config = dict(
    hop_length=320,
    num_classes=2,
    hidden_act='swiglu',
    depths=[2, 4, 2],
    label_smoothing=0.2,
    beta1=0.95,
    max_precond_dim=1536,
    max_steps=11000,
)
Rows from block 4 of a small sound classifier, named by matrix and row number. Rows with one number within an expert belong to one neuron, the router's apart. Each number is 128 + 24 x the weight over its row's rms, rounded and kept within 0 to 255. All counts start at 0. Numbers have three digits each.
Before each expert's rows are labels from the 100 clips, of 14848, where the router gives the expert most weight on average: "strongest on" is what is common among them; "band" is the frequency band that holds the peak. Only what is clearly more common there than usual is listed. The data: synthetic speech, music and everyday sounds put through simulated rooms and audio effects.
# router: router (model.blocks.4.mlp.router.weight, 4x96, trained with AdamW), inputs 0-95
# gate: expert gate (model.blocks.4.mlp.gate, 4x96x96), inputs 0-95
# up: expert up (model.blocks.4.mlp.up, 4x96x96), inputs 0-95
# down: expert down (model.blocks.4.mlp.down, 4x96x96, transposed), outputs 0-95

# expert 2
strongest on: band; telephone band
band: 0 to 250 Hz
router.2:165176140094135140117141147132155160122106164112111128119168139142121125086142137146130134158088110142164127109089126106134120146139102118114118121099105175112122151138125135165160114159120186116117162169138136120108125131092086147122176137095127134067131134129078115113184122142119118125
gate.7:103108138120131081169137163106167135136104137149126137128108169119148139126123113096130114113105141154150161098088109138138136151149077133143104114126141167126154157164135129118156176127109124081143120139149135138106109088126107170068144156147117128134068147089155101136138141104165127134
up.7:181139142106134174169116115158145093110166139130086127137132102105084154147162089135146135131129109157092117106139166119131130130149121092146124126071120135114131116115135182153123142133142146095127130114125154103152163124094149153136113122131114121071115089128157149156137148083100114092
down.7:147099147122171152141118152136147141122106117087134103125153126163141121086110132076156127097096165087085139117141129144108139092129110113139151161098106127183147112135078152118136137129150141136165115150114137096121159132126151148107156138129131194110096119144089094141122114082152122128
gate.8:130150144132098125112087155126122115160133145110146146133093081107158115119142098124131104125105087166129119146086113134102083100131159118146167145129127116104142195142107139119120117166092157118098108108156143160157133135110147113070142086158130157118120168153114120109157158150116151108
up.8:141152112158089153168123161159147128097139100151118129108105098137155113147153150126130110092136137115138119141090119147113123139101168090130175085118137148105126124105092131159126149130067127147119133122170161139193087101141128155123105095095175124139139141127111128130099107164116121149
down.8:109112107097143125140111121079133147100092095129126164098158103112130140155148106136160120137132105091127073156129073141131148120131197115114121114108123124133123105153124100133135161150114176127143092161151079123096115130081134141119102127130082122131102157161103099119132152162123109127
gate.9:141141119177138145095139114162131150112128175178098131087172112128127134111130151134143112118169122090095101161096120098140098152128105105127127149089101134144099155113156135163138121160133130125128139145144099089125120151119125091119119053101125122086154153152146104128099126122087142135
up.9:156084115131165137115120105128128135153125142086102118147131148119121147156079091126118108125110153109117109159149108136142105160090115140128122123098145147141091145091146148123151115168131128118177132157148129140118127104121109184156149125080155115125099100171168108074137088091093120110
down.9:115091131139101107101157099126091087131128123111144084107112138136104112071117149100117157130125138180106128113127159075136103134147100091120109112126103100143128074188131152124159123091120118169117167135113123126095132123122102104163117136147123093126118155151116089123145126106102096115
gate.10:134121096102151134126126081122133125147127148152113121131114105139080083104182106096125115142129123151124137144127114170096158146141151153093140127125089137166125143134152092178106128111126144121152126133152138113114135101130155127174104084148157124101163141129069119100134089146171173150
up.10:135139115111131163113163121162091143089100152134115137164096076133132103108131116087128136147137137130099137161116102160087120123114123129110146148128093131110116171105164111076098139133116120130170147149163153133099160062142127097093145063141136134145174128114128133139131139116133146119
down.10:130121144128127096121099144143106153135063171117147157091156129170112112162085178125176082114132125124122114130135093131148167137117138141114111164151150133082146092130163098146104104174150167136136155076142141131136118123093114128096138148097124139131121120106103126144102139124133159124
gate.11:089185147131148161162140110125146111161161108070137107101131119169131153136164111157072144143141111129135138088112149155131114100143101114115147181088137147142132115137138156133117104139124139137116151133136109084082123145126140157139126132098107174100148137142115112130152171136112083109
up.11:139118132154079142146134113150110136132127146125119148156106132122091090156168147138119104111150108133129114128133127088064173103098143123102143150123121117088071121086124135146179141157135138169091117113142150129128140184138132132115107124156122118177106137145161076085130132154144120128
down.11:078184126131146128114171104106127088141104132134096089130143121089145132137101112129131136086119154152130117156125079138147118141157123176096110137155124136103114132118116121083083134108089131120117110142162149105121117137130114120133155119128095117137112110131134198159154110084085167133
gate.12:129156130085179115110075103126150124122112132114092122137119124124101112126113117120120098116080109134140132106125124132162139140113110149138134139100147159200133150074139183125105142148144151127146104139084137128090163127104093142137100103176132122127154099174163126120088141147145138112
up.12:095138113123146119126101126086147129131137177146142133153124133161169123098106137113130085118134090111169127164121101171126087137151098130188152131120122131120107195148086147131140107115119134160094127103127132164141127097116122119123111094110100154142123160115093092140144121092098172137
down.12:106163055076097102150131103107121153140122114097124095139131126123124150149126101101117157119142142119114174124143138123110127129142100121099125125110150135136120114120116134144131123156117153159107112138134115106177084108172165136173121160117113163124186089113086139142150103117081160139

# expert 0
strongest on: drums
band: 4000 to 8000 Hz
router.0:118125199136076119111135105137087138118141108116117118136142129115162136129101119131132122108184112109117137100119115119097110130125106145171125173154117086122154120128113118077134165107141125125103063116144094139113088134117190135144091139119144144147104138118179125160098153141138118133
gate.7:138134127153168126135140102138157107093138161147091135126113106146117120147127174127123104138073152135117163150088170123112083178140152113130098138137073102134122092166128169091123138118122149121146162142121130087155153088129109120140138123098173145113152150090107127117111129119171135144
up.7:132112108107116109126094148132148136146112126122156127114137169098089161087098088133131142140136110152156068143137129151160163138160082127083152149138136075164109108129148094169129093159114097141152128117129150124121106128095097138109188154125149144155124124156144140133112149154144121095
down.7:113123145122154128168183094132153098098133131140114133145109167124122160147147166150082109117127173170147108095113087128158087130102169113149134112117129118135101103107111142158137107115137111184139142118125078126125152141104102140170154168111123144101142124158139099102114140156155099129
gate.8:146129136140157148151138112133136136101103119099126121139113138155137131112125136133153112160143110127152098161150137079134103165112160090096086118072119096138172116106134169120137166143138166101156148157136160147169124115139120128109114076117158072135126126148140091122140131172126087166
up.8:133168093103131094146138114131131145169112154127120122123151144144127139131090084145137142106117114123149145151101095138147117079119102125148143101157085145134139166116126157163114115159138108133120112117117114173112152175113128083114131181129129118073148116140156135081150079121094168104
down.8:124126142126147171122127089129140077118134125112117146125113094111115119081138122163116118118099094097119126096112126126126142063155141133127134089180119099125086113113144156166123116121177091167110117102112137130113121139118093084121156159170141125151115166095089147094127137138154099124
gate.9:087145199082110137137134099140167139091146103148175170111127153092158146150137123135139123144140120126127129136112137113100132073114122100126077106103108090131127104164127150126183141124116141145113156089140097112119141137157140123136108189134084125149134127140113125128146118106156135108
up.9:110128136082149125146164092110142112148167127121109129111147151136111097086122134104118112127107113159084152135156143127126130149099115101133082142151139113146148140151145175118094114132155107121135162131118084139101166159085144150146098087097106129081173133188141153120100145122146127144
down.9:149119132137098197109123154123114119144160097144105163156144099158156131138122155144125142153094105161094127145136112155124136115160086179186157139128123068141160108173102152097099129145075118121145141130162108153113145128162154138127125102142106108124126120153113110117106133125144119127
gate.10:127151127153146131124125143118130133151152116078126102098134161149108098135084101174168142168169144154096138144127077107123071143120126114098134114172112150150119119146161150181130140150103125124106126119150139168152134107120140147158149092108141123084116107151115101109099105104082122127
up.10:147145113148097115144113125132142126090091154115168120137117128137148129082138154139113112127155139135126161139081130087202150151097137110119139100085120115113103122100111119154186113145132112134152122120125067109135120160163103088129125132133175096133147142120148113104146096169128099102
down.10:122053119175115122118137083110092153125115117139149104094116151084149083138126133152098146127177100154115104135098136154134122133118121130143129122064143130109140136146162128159113102096167114148099171108129150097118104098159119120120162132143139144158144126095109104149099147134110129154
gate.11:172136156112136102097139152136112082110127147143161126160157129129107126136130180153123113181145100133126111110133115140121155104102145111146125134121121169101148141086125108166139134154155160119108154137106154100145103169138097107178098106130123069083110158172123112150116143157126119105
up.11:113143140116121134111128129157175097160168121114119131109145065111101155126114149116110142157165076107124130114153090147107159140163108107143104115136113128078114123119138099141147106138154157111089154136120127094096147148090089167158113112132097140160140092144153147162131177127144151125
down.11:086156156135149093150132098157145095100108146125101141087119118107139145116108111174138133131126139156153120138158153158111117118073148133124123111124107115147134106111167095094158094134132116113116128095143168101089168137174088153138153092130117117111127135117115160079159124123111179150
gate.12:099138175114137155109127131130075095103113110138131162121106143112171172128082134158085137113115156105104135150147156143119096095095168144153129163080162090154156098163117173110122124074111128118115158133136121118128146110137162125129120111096170113118126142105113124122130132126098133102
up.12:100117143128142137126102158134129140137111151129110144102143144140108144149136122080138142123127138068115106099118121139169159140106082112137089124126129149106099135123167136127102170125099076149135133147088119173143069150123102160098155124173133109175123128120161122156119134096104173099
down.12:119091099127127123157163152103181138120138158123145132136127169116095137090144102081157129120150142092119131107146111152134120145126156132127164089138140127072146127096121117156185124173147098130110135113112116196110095139107137136111170133101139107108129132150073102113119141143106124117

# expert 1
strongest on: drums; dry
band: 1000 to 2000 Hz
router.1:147113087152173111134161145085123095182081100131126150155109133093102130122085117098147145136081156090125100169146126169130137134156149137115173098148122117115108131098124133102107136091136111140123123157083145076117186129125123149121129146137119127136116138111152152112111113101113118130
gate.7:154105103209135145128128057133146129128123128127116146157129109099140128158155117118114115116120050133134110137144100113144144138126113096125109155143102154117148153119111148145109117179142145109101117121168080142149139136125118131095156087064131129125116145137099134146134160134125118160
up.7:132116147120096119129154177080131104105145149159084097135119142191153146121132194136087142157127141141061159098158131120130125108134148159116133132092153122126122151112142103120139172065103111134151138136088141110132133117144160154148140140127128126092125119120115113139132168130151109133
down.7:135144116107140116129135135139146124124107123160130098127091143146150153117126108129131115107124092069159121144117120111140155115099142174200101140153166142119087145153095130130139139149101143138149126152189146170116116115139147103086150121125124183121132105129102113137202147137098128142
gate.8:182109130097121155106098130102106129096117138100080140139136080112121137079114085110144109091162137122135156117162139140134129139102159132098126112089116171164118111099137134107133163144149138107142108170113131110090150145166114135132135090153159111125134108129133196133088113102135128130
up.8:116172158129103092143166151168146122131143154150163092138102181151137133156164168156112092157105113129106126130104115069173131101147110137133118143156144097116163134152129105114133120115112122135147139131109138128180109094138151140135122144130125137119110153130148067121173106143084127147
down.8:100142125100150116159146109159128120130144125175123147119087106127142079101133143113168133075120136112101141103133129141170150111138146125158135135136110107143142132173116185187128131128149097142152134109135098127168140156104126144123108161100108130118127128128181056152125111115159109152
gate.9:163166107159136128195101137135117161115123123159126105117143159123145128133104159157084151105134107098146154094100144073168116110129114116116171109105128131172153117184119156140112133183140123150126124138096161131146126118132103077143124147103088128127127111142096142108147144106140115136
up.9:135113126090139114116149164145131135156090151103168152119118159139121149164085143126098123153121119096176154114132155170089138159137118132133140085142116171112112083105149156091141151086122127089113108112140134140177112155105138126119135160151147126141125155110167088114115092116101140092
down.9:113136138149167176058116183138099158144112139155134162138116120131113157132132130124137105138083121099170120120116146156131102125113155113165135099125166145137139102126118113090111107113163107123110149132133170094112171120111097112170147119104084121107155149136119156155142180121121125109
gate.10:125125113109128109113117100149168086132118113163127171101169117114135186166083113128094106133127130136156148153141135089139167125112136157128155099129133135096109141118168127177141161122160128135131151120124093158120103145167143093095134108101085121107133145115135128085098172116142118167
up.10:152141095110134115116127114113126094099147139098133154114070093152113145160162117121120118136109182167147132106154127125139135146104153121122126097158127123124087144126085092124108153135150133155166150138134155134161075153177118082150129125132124105113123140200103112156096129126134095132
down.10:133094123128095155141151167188148136130142135121111117121120131171121097119103098131124197153113135167108115115104086113102088173103145117158119104164133102170136119151085154083147142097149130118141121139129107155140160115139135118140142131146145159109186126103151127166128146116115133111
gate.11:122144134119110144115058116094167144136119111124129139127147132166120106091155153160142147147102142081152092102136128114131133092134157151108124139117081153092117150129113115098177131152095114177108085132116129121125119133146102140130175151172118149164127101130114127177130126153154134170
up.11:108163095162102122144105120118154158150111157106151161076110130133081127122147148100116110150090149098129102114128150103124124123144153174127174125134120172074105131130117118107149130120127118119083116153135138086149119127107137115098162129145115168140114122120128078171130143186112162138
down.11:130123114128126095093105102143111112128094114140134174148151138121110145085143125098133143107110080142107146132087124121125105122142168122123157150144148095133142143166095082111167128143126107116102134111169137106162111066117115137145129118140149082081145125181132125162128156179160112137
gate.12:125095085139134131160137126111096073118120151132102127176114099139144125138117125120149125103084083149090156149142150107127147137159140131153129154097145167137127162122125117154132158154138090100073131159120119121120116114149126127195118136131174112098117128097135125132158156173105080132
up.12:130177158150154128126114136138123120115164124129100143129098135128127133120172148128099062120157138114109116124143108183138088116133147105120119092149107135122111137162093183133136133097127143113107141127084156114165131110148145156147146157143069131122172162106092100112165150116119085133
down.12:100156160134104100127133127100112122145145148126097087176086143121078150125112116169086087091112128159083094128151133129108138092099138117126106124120098144142154123155139122162085106111166139135130098137088136112114147116162141136182167137094146141114122104150128099156117104140116142123